A small image classifier, trained from scratch: patch size [4, 4], held-out accuracy 81%.
Rows from block 3, named by matrix and row number. Rows with one number belong to one neuron. Each number is 500 + 50 x the weight over its row's rms, rounded and kept within 0 to 999. All counts start at 0. Numbers have three digits each. After the name is the row's rms in percent of the matrix's.
# gate: MLP gate (model.blocks.3.mlp.gate.weight, 512x256), inputs 64-127
# fc1: MLP up (model.blocks.3.mlp.fc1.weight, 512x256), inputs 64-127
# fc2: MLP down (model.blocks.3.mlp.fc2.weight, 256x512, transposed), outputs 64-127
gate.143 102:530496608481489455504386481512471509534536545501554553463452523539558501552477464557463534487472416577549453437470444453519426510495385388520518607547493450468610488505509436505402538474585539
fc1.143 099:477549422539449493554570560459440489500447532415506543487528513471503554512477494453385524655543466495431431435462558607502472564435584548515450448471464539531459486533466521476553451522491441
fc2.143 098:445499497530395509447478517470538545476524504505524522465526518455484404439475557512535536496504452522526484476562540508446481522443510482507499467524516529505499430473536489415523491437433549
gate.144 105:500530429440493430592484462509502422522522495568469463538420473495559500407586510499480613522431541544517502471490541599519616452575529476409429502502538533416527541513464539606535386485521547
fc1.144 105:441527465540492547506511526532536463509485524528477428554486442483516474438524580444503513573516580486547529528455535468436457462536551501446414458503531572437501492475414430606532485471575512
fc2.144 108:524518564410519518536386473440354488466488467487486467503549547473425530449486510429598448575426537603516500464510504438532508531446522404514458493401492422533513456519535437515509580475473551
gate.145 102:514569431585450499501476545529463521447502452535417513515414459412466501477495558443482488448549525439522602397503519480533397340502521476535525542429456436498455496566522506502510461498477527
fc1.145 101:488429600515600593464440521525510486416466595470489481538547549406417526444532493499458471575598408482582512544509563483496516484609551501420563572525481501371554613483543509427514387524501461
fc2.145 129:525472452540569446568549502468410582457435472568507559445513525572448521561469484578472510516479487497430487583583464419531420535443527530536492518513393518453491483480397478584484408554431537
gate.146 111:483455540493429451474523435426510551560460566533568514443458494576482508483503455534515552525610571421449537492526499425463425481539460469515458549548475500519524556413455580522543607597418475
fc1.146 103:504528484493501518525423520500489429480533548514470546496475426447574587603539581495492453502461460567563501457443547476525530493513529592477632473436513467531436464516461516445490420494578559
fc2.146 111:480483521571476405478439471451495629592480436452534526509504554499479415428456560556571493496515557454521480464454529529469582534500507422551529498552531534501634555491541563493479462513394471
gate.147 097:459482443469564444590521502603564436511546479491474439523457457439559385452560560462500532583477545529464509531487493587452492394447540473537514583476503557471544542581498386487557595473567510
fc1.147 098:495574441587411569530493459476508556488510478571479522448531457495494484481568535465480504405496565506550482490548509415445540493484531560388536447547498442493513412448530546483495501526421420
fc2.147 118:541438483418400476558517495523509575453551541473476525450542501474523435538482507369496413441470492403417484529514442429577500547421507409588438473385481504496479529521529479581486483529508507
gate.148 098:564501538360546499529556621515462568428507565496457525474581527501485487447512558573533489495471410406520544533588516540548525433550417462497431371484489517473467562467528507495518510488418415
fc1.148 101:524441474519512492507538466495483510461559545590544468463506404493636465514492492510569486438552533542509482427547554504524505489415519548501605522561544459476567592445461447572446522500526454
fc2.148 129:602627482368525485476460563523501568561569566448484459516559452469564532563517567597531493498536524514521469522558544600551447496503508460551469414521498528392516528464542531482489494454502458
gate.149 091:536499390534493543455556498375462523559510514552504498476492491577509492410393496472540482550490506643480551580471506440635518478505542466428517482449572514491455484417479524473519566550505544
fc1.149 097:414481455459456417516523469551465455515483486449482558604551522420468547583491517429442364530419534527509500523469552493480595488509638552508509502544399522445387562514489497508538462541507531
fc2.149 058:563548516466482592486524472432554500445532496440525456491545507563452427403481533576517454536508479499496516488465454492429538493522388537494431474484577451458512512366481498464483414476518532
gate.150 100:557587502531448436484488549472499402427440582536501497483471497510475472545498476474417380457482526406509488493562513588436506522416551531553433539404488460477446453556436529538469594502407528
fc1.150 099:467432548412536496486501459469568527604474531504550518414549397478455440491522506506537488476468552541467577600393580487509525536519430469455493519526528514532557490523539512437577438557512478
fc2.150 086:483505493418483503542543486545547460430451558516539473491470485530578500508493550480512422479580541509525461502489494448561481414522573437508478526566554509500482484548544619517504530487381473
gate.151 100:524469499509451660497462525401476541464465559466497472493559522547429482504432442501644431503434490491508477502490491545439535468412518501488553536495470506528472549512511553496403390457502472
fc1.151 099:524534556530425490469432566423417524475470580531540509450529491529473545534493490495568548450458530533452520368499498529439472558385557472510527604447388534552432456555396502501465554490434477
fc2.151 115:505564412457478447500584370587539489531561491548548501598553452415527483529414559533517469608598489529470576524527537433456389547512404525485463450528471522407466558556506447579484509456495574
gate.152 101:420485559438464438428546458504574540489455529468474590544537497581605475491511468535458295527576436467524495466453489470533515495500457517498517506426471429405517483530505537470589402490507466
fc1.152 101:521563493430492543453551533410517427433603396539487523468496475459517490435532412467469684486518556559481473531404499447523446457471517567449398523444609418517540602474485512485489557454534605
fc2.152 073:414551496528416524577423446498443503545518470562521533477553450522527415506566439472488463496482498514490425471463525509478392446497511515443492569479509584544444486450431413393517534475558464
gate.153 108:458518467470517548525556432552532516451431462476486418472579566469492506475432500398504623607472443526505529526589453523511463505445510493460507472543496506477460575454411574535516547461588500
fc1.153 104:519614486522485456468531554494593486470485432483544534549467481556501412604464435447487445537421421468428429530436481528477584568552495416615425521496440495536533453542573450463545590456476420
fc2.153 111:558400403469438480389501524482484481549542520526512463578606494439503501519501559467478508484488530536447471486437459523480562434407420568563482531513501495495451553477579543508589604555551451
gate.154 096:472485493491385568456447419506506392496488518464507537469533492464482464481505472605414539441519552474557431566524426505491543474516468500600475561421541497499493486561452552504472476576463546
fc1.154 095:545551433548406513443479448495568496526528533486499479484484478410475466481517502532503500521526505460529513532396395478588535484418449498581488525487527516456489481482559592522480549538471566
fc2.154 078:566533485468492522506443383515441584531405513550560555466478580559492513453489558553478458484499506555505625523432362448450505517603549547473460497521505512510484532529559517468497503502501492
gate.155 104:579516449489529564478514526572416502539533500477484524529581474520486474531472479521525436542510444411509475511502559515429353516456419490464561458611447456516554582443559402370447532446474427
fc1.155 112:566484439499516477431392466465454484551554490587533550535586546539452467439536447490604462518579455505443432520503550503523450613493383396542547424423522462496454465521525351468477496498452530
fc2.155 091:441576514493572528526530536447445478493557482454452367486506426556506582528501536476510413507564536518542521473476491450483521532483529487587552566526542571451507476485488544560443555469547516
gate.156 110:512508479450486570504490491400405465546604455440450452445488471370423528500491457504465586485510531431474461449625568463435509518439487516528520541437491540439493483486406526554518514506580550
fc1.156 107:530508536532630599451484466444580487446552542466489439450407417561525612485529397481447572509443514497519497478534589509526554473426459534492541490482427506474456470446437562491485480520585489
fc2.156 094:593373569532526443530502531544527519551509565576439497503524489409469430476445470555490440548504544546461442526489415426521520604599502466534443467622532458494522450483539539534558509558487506
gate.157 099:486448542526487597525524515370476535515437554439483480531581368518606579482540501492595457543490398503535463573513511449470520484634433433450464460482583528350601427432473413504551503500485477
fc1.157 108:465494568569463605482554594430466592464513534511557452501595441503538499460522558515577467516483465493502480540546500506458527420601415516528447450433437427355478504467516498517485492526496490
fc2.157 129:487519564429521476410607572405581507490423497452523451483482441456561477466496445522381468452474500468574561489580465447481456431521459532558550479552448470521528490561467523513503485579575536
gate.158 098:470434526416443496512589468478457594559508436606527588515501474479516499473542534356545467515567483433513469536596497511583550544560449491505381562518550487518441520398506423510516493478443439
fc1.158 099:538525525413387458557587554494552485500555423553504516484450463521449487490546516434460533464554499553501451639537475581543526541514525490519446477540473536532449463475531482522452541523450455
fc2.158 126:497459521609477578408483519436446466497489499495534497530466525543530533476493457500565554576468509436515476529421481420473458562526537557492617481478581494547490597425452478452453448483604573
gate.159 104:555499443504541581511550474482503528469551537539479461491472478429489541543480457465440583545537584542494506435482440455493380530436516522546538417407547501502558342502486500538517468513458513
fc1.159 103:466566464441467553515432561528431643474490446539514487498513504445480385530528507529573458550486485493353435509502490505533524583553427473494535561594546457469526553547456483485445417501515601
fc2.159 088:499450506508590533416566524535533569491500543568456589466509470534496473498435482437520475510516559524448563502568471574464388605561521482516573442444514618594415468500437389485595495537538433
gate.160 101:476540492493535447400508551530481441514512509540516500498503510572504478528459512429490536571536512507464540464439531487508473470548431526494449517499465513499501477415464459542506444484602518
fc1.160 102:489572451535499504467540556479561501551480486520464504547522451591520583536461537437468491502449499530400593483512537516538466554443404483514487550523445491414528467442501552473570517471510477
fc2.160 081:419490598468550403492443501486554525392598446518495560525500423439469525578517427450533549494534518430482450551539432518655507505500556487428450427476416537528563488538530445485468459463556572
gate.161 100:554574471490517388534488482490537569358534470547456609496480441506450362521466444467529411526557424466453459447450440527479570525475577562440538476534535567464436588482538548529519496474461356
fc1.161 099:453511507463435474466508475480482549430563441452497557490552492444502408559379516488401503500596496532453544483478470523533601541402547549498541518463495516522424374505534462533531445598416507
fc2.161 120:472527467496530458531455385564510509553463503573448540588393452538339529629443437502576496475454546514528576542490520511445517521536483516495540583508477515471566520496409538467605426528518555
gate.162 105:487456513567481577464585572456489613541538486583547480424483479425536597586438471504510542493513520575472533467552550526565478506575575564458436528431496598470573535482495465530522542590600458
fc1.162 098:455478526532525421462537503493488550541524482560413561531430441421435609543463551563523530470514544474491450533507541598546494527595479498464456489509578577494470444409591406546584608501541454
fc2.162 127:498572575523447511593539480496528459476430483540578522564548505515523467473482511438595419566573529514540575456507441464405458450396522603536408532517504533509454401517447565516502547649506507
gate.163 104:477487561500489459434480597503377543457519493481496541487513523531471453458405473497555459497460420480490510449543505545450474564597437499485521584561482449581453512487517398462534386497487472
fc1.163 092:577540475535518523476490585494391560478468633554480618474534455436597438522512427512491501531505493517471503485459495492453488506532523486553411524507522440428536593377503537510551368556396498
fc2.163 088:501568609403489465456513467551557515501470413582483319437561483464540583467454510459572480505557539580557530495537552560499440571444570489549569560489478504458405489548488510534548532476458568
gate.164 110:526505525453488496482417427559518474524529543438530474540478545500476437538486475602447458485625557504491426512482529556544546561453493518438574410607567430515474515425458434594462526516508442
fc1.164 106:557457547527486483495449489429528614430597581553545517367460507462473522464501464484549566555663424412474503573442450467435464399562450492436490517490538480435441491497483485526488442504545505
fc2.164 134:450564527460471465558467539523453451453429430433469446497537471457521523581525560544484528473481547453538565438482475524598520486550488504447515524475352544453516441522534543509442475522560479
gate.165 098:495532447483489555421534479541476496508500569502438535544480540445527525567517432545466460564481519478445502406595456368489497455538421421448569437488550356516536552498447425449496524529443496
fc1.165 099:459506471480541396463522553482462490489514551558509534554497537421538448515509506514545540516504626547472485605467639438490530504476469486463603431551484401492455480502561530508485529538432506
fc2.165 109:530499524577530449572508547462520556576485463509498524551523512512596513490547476474534435495526445497514601582534485523489461547440477531485499543490513489514548430505531516521421519538579536
gate.166 105:521438537422522597450547570505530577470480532531443458504515520543549590490556533519504560492477460502455447456463517437546511580439531544522500492528498453545439477528499515478556602537497540
fc1.166 099:537467460406480529600506480515517438513501502484508555470468440535479468530450500519569456520541469579463539546455436583421511429448466502417517498521523554462603458464551458582499481526504466
fc2.166 077:511526425521587475430497455611574458515554465417486460500501548589541490508519489522458529602550516574491500543517558482550499509510458538489528450417451453507509497447464459448415481500448529
gate.167 099:508599504486444468378601541476500482550493525431566504472575477461506507423487389559485473520488498467465514536528436519479555469484510479572458568478515543533461487598477511456520543535493506
fc1.167 100:500446500462514562526450503493558410466415517517536508559453484445493461498594593450555501539394497464502463551502436427591418477552437497474531507417476434475545585457502473411492506534514538
fc2.167 124:478565462475434546450625481496496501441526491472617540501460429533427524525547444491565531503499566545460557508503510492470529483550536510560432503424497500498488441543459517581501474470503444
gate.168 105:471511506532606543538490487434502479572656550525455561487504524564511497524491586464492506535514584469512535513544523507486514496468494460437453497482488488510533559465456506504497413567460405
fc1.168 104:440436561475493468421425563522481507536581566538518524510471480556564503498467536403471512532437499409425480486444474542506504483505446340472515508541601492489527558436393495586458448540455372
fc2.168 098:422462527506610491416394567554580550565482441411488454497545493537460477539500417532533507567549521472484478518529509503495479600534533523450475509484503483523543448493467458453474572615507462
gate.169 106:457492500578492488576411564516500506517495542458409510478440535543523442621470428481443490482516478400424546609531509543470611505468521473485423552434436522469490472466487505528426509380448481
fc1.169 100:539526598379491513519495486491561538507474510557573507577549487495431581466492587531455459556473567487503483489398430518657485455450477419514461597608478511565454556519515471475554516609515561
fc2.169 065:531523580546471481517539509474556527498496546532410490526475543463493504423491518444457566516561563492516563499507512570490465499541547490505476448474454478529517405510482558507518520469464498
gate.170 095:587558476515487545484526428587487511510554507605482532528409446449539497468474462538475451517437478528486548469481577525492552439496443470499441520428625521524531463582478453535494462512509542
fc1.170 095:534541475521418458471496443442569410458533514519522511521497515450525562545607510495396444477454459417475478498538468508524525501482538507494530503511412460502461448431494585533556497529445499
fc2.170 082:556482594488560444446508409491371565578505492530476571455485534517497543533498592545491504531478426516486510435503517424589467528580484574499511507514575522426465406525503506435503458521413434
gate.171 105:479424528617385467597528621427519467480569484523511592521505455492537478504473566522532507528534497468539480540463542478458529476486541477567473485569523520552514478497475502540444523409516440
fc1.171 098:429471571515484542553526538525434479616510476509520571406550539478502515535478488441544494548559490487471524559381563485475579461485472387516560553564477577424494491374537543496563583553520429
fc2.171 110:556455487578441454483507468508530404544444490558584479528485540538510526554589478464535535539503489504527600441431497461491440471549557521555441473506535535484511461526447535625467446508519447
gate.172 098:512538461596559485375533451491559461436560471452556496458402507583460468504553536531454470469499484480451472455536455484560444434461444411396440549600457388441472596475460475444606453486527542
fc1.172 098:485448507544514507518539477393461492521450516520444616464484529421458459590524503431482518479474425474504532427591398465423518518444549553504462450476430527455446437543539418625473579516520478
fc2.172 092:461503548509520495525549546549372528538415572460536450555483494606451497510535538436483436476451447450503594375395573461586434545502502510518488560451591533454494501529514517533462528517518492
gate.173 095:554569319456510496380473519587525395545601439537483504559538534540492553508542400485521529501476522489496487541473439390467469552513505508508549507530508509494531545540454582515454604500483474
fc1.173 097:523448581514538530530553467429469565371510530556515456465426497507545473420460626553515548493507436537468538505560508477544444635547439499450453481456435505455437562537476472504451528509573483
fc2.173 093:517423445497467504429435510526539470378442434488468527494430460520474454517484559540445480470513539582567527549474608448481447589583473569504595476515490487470504574474471486600525580539487577
gate.174 104:488547529436581411495584382498506520476592540455495655578525467472591489496583545534503503463534567516523441494391634587492569494354560495500571562469574581565558499530522513434559548479460500
fc1.174 103:441529513534414508423374476542506556493542544496455458508569472493516492436594486413621525537468444488463530550481481456510563484502502475493526456523504511500475418518423563614567459372556446
fc2.174 079:499476552507466502609577428510536508539550479529487520532449503544515428440483517503469541468625493446525528573527562425470428431527445600478432500485593518484533493539495476474529466487541464
gate.175 107:476497503403498593525511533506490496550593459495577620514380417422511542462498479494490468448578462535484523512505449517500600484463531460446492444453402420550519452549620575506570574492476468
fc1.175 099:516477531495524452522420510485518611503455457508476585514454478319392583475452549467474513499567447470525493490512495530512520503492541541437548439450438505444513492515459487480477474479458430
fc2.175 067:507550548479555482529499502630442464466444479451446545427565498419551456509490514522449505535440449454479572522535493475493523512472510447454448431495572606544516486517448502484506576456506509
gate.176 100:447545603485522514604435490572535452414528556506579499518516591431433489473576481529390532420426523472421498528431444541470537429432616492479573482451461484549437497398399524555520487456454510
fc1.176 106:551513378523517530427516432424482521476596552493501473487533389469538509533408483497565513556514514470538558432596527397571575498537493451521483570470383530522525456543541504525648540572512473
fc2.176 089:438520475447424521553407474452504452453435498527490474526501478514567574515529588568491511500542500516549514563434579429455547477499456389471455429561410576568487522549514514485438499585464399
gate.177 106:463535443470509475580550564476527447564486444500471460496485517557526452450476477464473414502470522432512548455575528541500530433530603434467481426488441506430605563417431496436553444448441550
fc1.177 104:473558557468539517482486360424439453462466425479469553488504526499526456493500534425510406561483440581490507467542543460454544511515593488431408447520575534514609500511432512472381501513444558
fc2.177 128:428520513423497595532463482544594421464549467544501576514474508502565477504520512503490451560532542573471363457481503569498425497542501474531511504470449468502433483530506495535560447575632576
gate.178 094:562580528477456434544439593573483521432569563518490459567630558525543462504455365549435490483495516500470494572511488558518447517508522410481499453597533421450491510443424498518586539534463493
fc1.178 104:546631518443497416483511463493464567450403484513482486460601498480490609533523558520445531446481451512486578483491503540410541537428442443524477431370529489525436490411524599512487470410473533
fc2.178 079:488518478505476502647595451451575556531453421502462509489520493564512531491464499504468521479600527466505503463577581460458471562500507466590513452453395531493481542456471571367521462559552433
gate.179 101:474433421536509559544350484563540513575575549526510532559488514443619578522509550522517428488616466555496456484518511525499473499611414552511490429466456473536552510489484544483503447531509442
fc1.179 102:467435540484457512430484479533499514551482505444420561546511458536528578448463543491509437546538572502445453588514447524593469450507467573453582487464536449434519476466468511473458455557475466
fc2.179 125:499610523457431503522432517565510438508551506494448505546548548460481511558574460475492598521479506436497543428425461441493635539482484555410529505545509514555421513552567411507491483530478535
gate.180 098:494554416485491398517551498465457487473435587538492552486501502623497561504460587383479512539511501513529539502451540528572492478543472477531466480466534434502552554493480569481516569466521529
fc1.180 100:477522467552514496531581495452458474501523446431406516515477578531498527432458665544458604551527533514508491472480453501547515453471444544499468554454471540545518479599484582493543486464476538
fc2.180 069:567539522543570607491440526448564523544500430532454520520491448550516459523531565506503553436520509498529508466472486459451489516525475480540446609458517504474496460562432460470432544478539592
gate.181 098:510457423413534591518537505507544519497480489511503594508405435565514463519513493575590461521570431537581651507567516439519444474479496503530541496504482442564478547502498569414478496522523443
fc1.181 091:511475480481489439450430554493474490556527502519520458459534498494495563498489538418451477446492561479482463548426459509570584563555476511404522461545502521501524355570421461490509426487453508
fc2.181 118:549590517500440587534532478497548530493517476440434576528555490501522511479579499485495529504540472574588529438490421474571534469489408381496531571526501455494501494485514532418450608531544446
gate.182 101:514479514568472510487534535401511505529457471542468417540528544528508486453549577487524429504508470455530519542541567544408527595523521500592415411458491476505426462528465523550419497585410538
fc1.182 099:468524527589480500570505428501554443511500452539473478499535549436495444438431464486509485618472561562499502544432566533472452496461544491572525445537516541532445550574534490509594484503530496
fc2.182 112:436562554482466593494532450554430543506460470560508530517593585529573459509468409424537392401434483547512465516463493496578571531531560598492485427476586560462587420453479543485386451542525538
gate.183 098:524525459400526491490484438541488416477569513537520487509507466476429498529378575436386542469406467600507558406396527435500559536569470505493553495513459401425474460533496460516522427427466481
fc1.183 099:528478494440510491511533454521440488504595498557498460479475599517479541502398603410425510476436468542427502472472565524584557491568431437470575484519450433502515419491529526572573440499503497
fc2.183 086:444465497445534472511482555439455615533505536464432557577499529521530511588427510476535557477446436580482516495641413530491533509466493504523438413573515540393493505497451510545514480516497524
gate.184 099:410561526527485412605520472476484469535471501544546504519568576475472559430389545611440550468537481551474541518420534555465440520360493591625527466482565496508563486505531493537536476481515456
fc1.184 091:500529511531502508531533430413505420566530565576456523447447537576536591504401533463436442468455568556506509505455531504504493440613516533484495570501357523519570562492487549439499513501489447
fc2.184 106:507498515516469519492527513481527498482437485572513537454485582443492505447504442479517403524492536441521620582531471449523485533553548500494458496548421437503515540529560415541458399534515449
gate.185 103:540545503518517439572452519469519552438542513432469471540595433652513517500453446491466414514643558515542588626497488432471500450476452449441524497488498521465526483495554540487497496572586420
fc1.185 101:466444574472444578533430466541542462515565561453485448468422559499485462387467518502539477534490583428517398504516462524491462458553515576504420561524563503519518518518492503648498537586512526
fc2.185 067:444481530428572496473500469458551490542569533522552516433519543465531534479421480462496408496602452530461440452570553426479493629454466516431462532439578547494506479538520457440463448515554537
gate.186 095:437482514473513437585522587522451530546446582529505510425478559514561539434441580557436557493641562460510492490458501449452568427426505529554558545492588549451496500461576483434522601521469424
fc1.186 097:457446456521486461603505529472589498482457549483571493523512483518535514459518546575430534541602561495519577429552540467516538464489519583463499508528488427546425543464646546520436625475510451
fc2.186 087:443555583515457512551477475578551492595540489554535420491446479577420491553486514508443460448519563455472439440488470523568498577444553425503540571493474465478537452479481547448510468506508477
gate.187 096:416503487504440462456541519552433485476512552556501463472493473484514499474532516628472515476528499439634547468496469523454481385416522477460464497483505475497430449505442465442403499499560465
fc1.187 090:385584444550452489417512565439485413411497511507512545478433462498509460459432580573535534496533608384507537375543448481456500427405585554440472473524489428485501465493509472531410516552555477
fc2.187 101:449431490540540604453583469561536431484507474541548440474484455471495478422450472534509609449502511517431576483500554430549428554537570529600424515520538519568577459546537460557516581461442556
gate.188 097:510627525515612461549498403592514482507562467567516478547412490516453565462563521450450501479518572537520528416587603470501458457421481477502401539475497506528444423530445499418452589624491573
fc1.188 100:440524487441523478429466502513655565485474417530531527483513392530588513516540529499486469570476541525452524462580570406403590484399401479450503528488408443565403468511489487457397505484501508
fc2.188 129:580497556519538459483507486469385515500551501479407584555507466542485527507568556611505483451478416449515490517471523464518493527592562460565493519516515519445589482490489471497559565466502469
gate.189 097:468469536500537451442523478510417493596534545557440514514495539473447551465459508535518527464478497531554458510530518396509568564386450540511616539548591543567482435459609507604473549537544483
fc1.189 099:480469495533513468541473508548515460497465444502455437491532514502446600526485549473505459427468500504630501611547488512481542533429500493488485537491481413557554451474561479555439455456503528
fc2.189 083:502454509576502480480455499541490491509508490532525498524435487514472486522492531481389472500531438506513574528460506502594511420559556507494433449432425492549546493553471477544425388460549455
gate.190 103:525526479402553519515492531515439373416439470573573559547466563525547543551462559474526505546429585498551492438472594496508498445441459492443458533496579573465492478501574468439490410589489595
fc1.190 105:458454500502575397431482507522578487527487507565552477506556495529530450473551476485478553503570487433423505481494531414479492444566524581523577518569416502553525430463464514507455528507461449
fc2.190 094:532575505373515515407451450460442487458532500573563553469396593489465497531509635515409482508520521508439523534470515447579562518483510551436547582523481436517498483513553532540435550435478518
gate.191 092:485428465475499483472471570518467500501417539505464518552482517467478478480579450525457547449537463448480421530452546587375500625474468540483491614455473507439424479444549537453473585467470603
fc1.191 096:608542506401442487489483554530520471485548514491565530533499425486491460530515456548432529605408562548527457528442503479542472411526473529494532599488500440520604491434537513412504433457553380
fc2.191 122:519621458515456486511457535452523483560529439429519463402470480533475463456558503461539493591510564547475538554546454528495531474540399556435476457452524493537445582550429475544459561508454574
gate.192 105:434526485506473510436477472497525479483550530445582409471559465473450542534426414522461462524465524552469483526521577474514411451519411470441580512553468550519612569559453396482542454566560447
fc1.192 107:475543532427501497636529521475427489544452461554473596550519475520515506508555592477513516467474454365484493458501470458454550564425500530556409475463541514519526459440500530508514543432473611
fc2.192 116:554422449577508423524376498492526500456579411494495470514521510466490597474466507463462441555569509546518571515520524525506527447497510538425521484441520516473595518526522593527360494522505435
gate.193 098:550468522484588537577513579539474512365392600474537457477501473529439547614491490533410583561398497461443557511504420483516570462494516575483422444505487444493482560483497517498557507451463442
fc1.193 103:448538487392585491497568547568418503454522510541585489477529424554514460501446457493392572472462500471479507437592493354554530474476478580506428405502478433484402526482445461544579482534585551
fc2.193 092:456433419498490591519471498468438435548482527498453500471475495463536473466605480522514499434408486542497516567469515472505590509520518450578504487557519591616430414479435494615508451483654528
gate.194 100:513548526503492526461587501500470498469514520575552547458468472482474435426460534481524453460549588488497473477598402476523512400420400435475529534520475494554479514426510503528496535413554533
fc1.194 092:539432509510491404436567451519508419577557413439637590498470478473487460501447435552470496493570577497477493562408499485444528571601409520570468507567375490520527513582565506500495524460545425
fc2.194 119:577457576552477471457501534491494492460546579482455424545555446512454558504441581552455503503490460440461509464462479452423547545569457382490466413465528565502430466472559557448468542507520505
gate.195 107:543495515540547470447544459540648537473506496454493487499473494496519413469483449492524517508503516449497472536486403494470576516580455491525402478427401530445593476575456513466504530452488534
fc1.195 101:538516495491461489567550457577436508461458427466450472569528520523439414536418560499486528526541636468399452439546551545423473505447483533545449578495530467506405541489478494543522525544502476
fc2.195 124:365506559552500455540568499469462521488534475499594533552511433441528572460450481491480584429541474488484535566519515470517530462536499425495498582425461509479509499494574554428473416422446506
gate.196 095:553545555489418531562538502534472480425432560556490516617556508415417555496572512595528582475410484462514563508520390541577399493491464493495439416487462508561505417460558454594515429522489384
fc1.196 096:354491576521568448549481331623405418475452480501539515527495560543497479433594480554469501557508565504560486515486508475428547567503583463496492599568410534550569528488485412373517538455490581
fc2.196 118:450447503498552581524547556516588574510519505539470497505572440522461490531479415445473558442507497478480586565533554495518565475581400552586472478484545419494553567521392478429431447553485491
gate.197 105:525489522480550463440478456531534527479555497440432506561447544549497530617530544558483428511593485479499542550537415606516371502467448433507541481554495512503472524575519474438518345591511497
fc1.197 104:583490533588519475488547366463470544565535481590561478559487476512498429446461495522570570450535648559460497511470482530504466584511536452421432394460451545457518389543384465559525493431559480
fc2.197 126:414533467465550436572433488448460510570498475411534476448510541541467466464466539495425455592492473539519494433612556474502533445467442536463461577481517521545529541474500541436506408511504446
gate.198 098:422527514562511542450461440459528381477621464536536588561509414467531597566449512567489550414440574540593452542445588526483568516514394456565395557461568453526495502523519521508579415485585380
fc1.198 096:426478429439490481531473472547531615452515611397486519479448504626552421551550462586536470573569566490539536401497368483495601413513553461464504500458476543488435524551428538545495507516504409
fc2.198 077:509616530460470602475522514450451472500467534531504496513482518502544442561539530588493507516506488472560490478359434393473517580474462494490515502484506496480525554499489478516519545519479417
gate.199 096:472454490613547424552419500531539489471497488504492543479529486496526559538505451438448531488486443455517535529459539422594490415463462530457526458476390437525462490471503463538477561586560475
fc1.199 103:499485582500427485558450500488508462481516546518476483516463468474465569462539453406443572487535454546546417382480559436544536502433473405419546533478412375493446459454469495621533507538534565
fc2.199 073:417492477489438427523414398446654437538510482511564574487408501450518514560509472538398468609388591451581543487555534536492533515534567497486526577506455499493522553394427486524400533549514416
gate.200 105:445525538463536558559535502513445582471465542449469505583489534519408506468404483521522523480415493482473496558576477495421453372508514470474551401489434440470468571544450539384414448564553569
fc1.200 105:434573542533553488460567528453490481459528541431478445506462473491373401525475490567482440482465556529441502498587543473355590425481504453432529497510461450525480564500455507412437588477560532
fc2.200 108:489529481465430487653506516463450482521481491461519576408562423472495426444508520495552496506475515639544500555367442476528499491454368456505426581513408417513543489480519461460492469529508575
gate.201 105:463548514469521549497558507568487476399526471506574571463542497519527497447573556588463376469482478538520465417447494593486446561406445453484507560439511558493471452569522528475525541543449566
fc1.201 099:504489485487471482409581471502473593491482465461504570449485551553468523460584390502473475552440547499521514438496526490513375449492582466543569484481436547480459494479541525505467571443502383
fc2.201 065:454543505436436552547499482412499428500613509540514503502496499542546516448523537491477545582542493400377498391432516418482496568479546445464439607488414527475520504521465470514473527366481451
gate.202 098:397484424510560427432521550599484537550520450472412511475636401544485435536532544516519524530503594509503475436423487487545520578514541409508467481526443446539491469443456520404520527444505490
fc1.202 099:617540528507481621521570420447533406425443544583592511455425552373569487426530524514447483478494489488421474577548402500546546449547523608506478438455592553560545546428422534488462413504418444
fc2.202 118:444477371575477539547550516488521544462498450575459462481513483480475548506532485530460467455548561483511534486549534493470488604507480498472384487443487542518516435452481575527554483469457499
gate.203 102:538563475558628503525479481545479436578446501496462558466486585560492437450539619480562490521473495485561453551476511450574529459564582560438436461492508581440463489411462477572566508518527519
fc1.203 099:453513582498460422472477521477521543489466482493451472584471465438619476454458506549481487528447591465405607495515592500515569518545514507536501609452608473541524554558427491537493500460437523
fc2.203 107:411509458472430560456480570505467484464433468518523508511487619458536451515529526473558391525530515460457493516535606488510613483511495482446456510567549502535559459506456521516574545486393528
gate.204 096:544535572436495414484464507533487512463543498505546508447531558452562480504476526526540572535613475494514544507540527532614441523538431586396544425473519509518424425566461454585580485586447462
fc1.204 108:406514462607568518555502571528499475510476515480520445422400591513475387520489537495519496452518538498491460608510474463554516427514453553565468484509432443480565542458539548446472471513425479
fc2.204 073:493608509520558530480436535608535402485558568515487483551588482434560576440592483539457497444546525486563530441508520651573445553445420447474506600475607439474455456559401547429543499480492454
gate.205 106:521498526499560485374553471539530493476616544453479509492480602545457532473516486579480559520415495407430389565595475506509526435628443440507477456472501497603451431522432376506521425500396468
fc1.205 106:412580490543562539440538472603560472484566494557517561454529524469426477437453478417484394543435611511465415514483550626467404529583520513539461517558429535482461473532458535483521515596464550
fc2.205 068:476452507501449521485501388443583492509496436509496518509502539597442445608483400542524459503503452395383566506507454432460470480498472503403477516522443471499519487496507467556372495551453497
gate.206 102:513519507547463457525521451426420505534463582451419455573346398521528500610424568488602525463468509530542427512628480522458484464496550561463568466538492522452481548420493524585605527544518511
fc1.206 094:464530491505464509477479566458457420471470499469457503542462495590576595456481568469568461457499432530570568516457444584350496453467473544490497444517575552417501603392540583548531452529464507
fc2.206 079:522545498507487469487516542481485455488376562487522485480494504495507576517518431508455491490403482449563516469427490499493529401461517542443527482512406522525523522483529474537471423475409510
gate.207 108:470417449537451525528501483454381514499464516497576524468492511530540500480434517538413527527525527468506464514556472505489601495468400606522546560487526455505600520499486470548379535480576506
fc1.207 107:486481524389512500510411558395570453550485489535538504479585441434520504536639475518516533478553542599541546557468486484556381476557559413440474422508511597539476535540456518442606495466482471
fc2.207 127:439575484575527397486515509505499475405490428459436539539480591533393466476455551571542570515527531507483479412606562510459595552591488500439439514475497498534615447514547524579510559499564502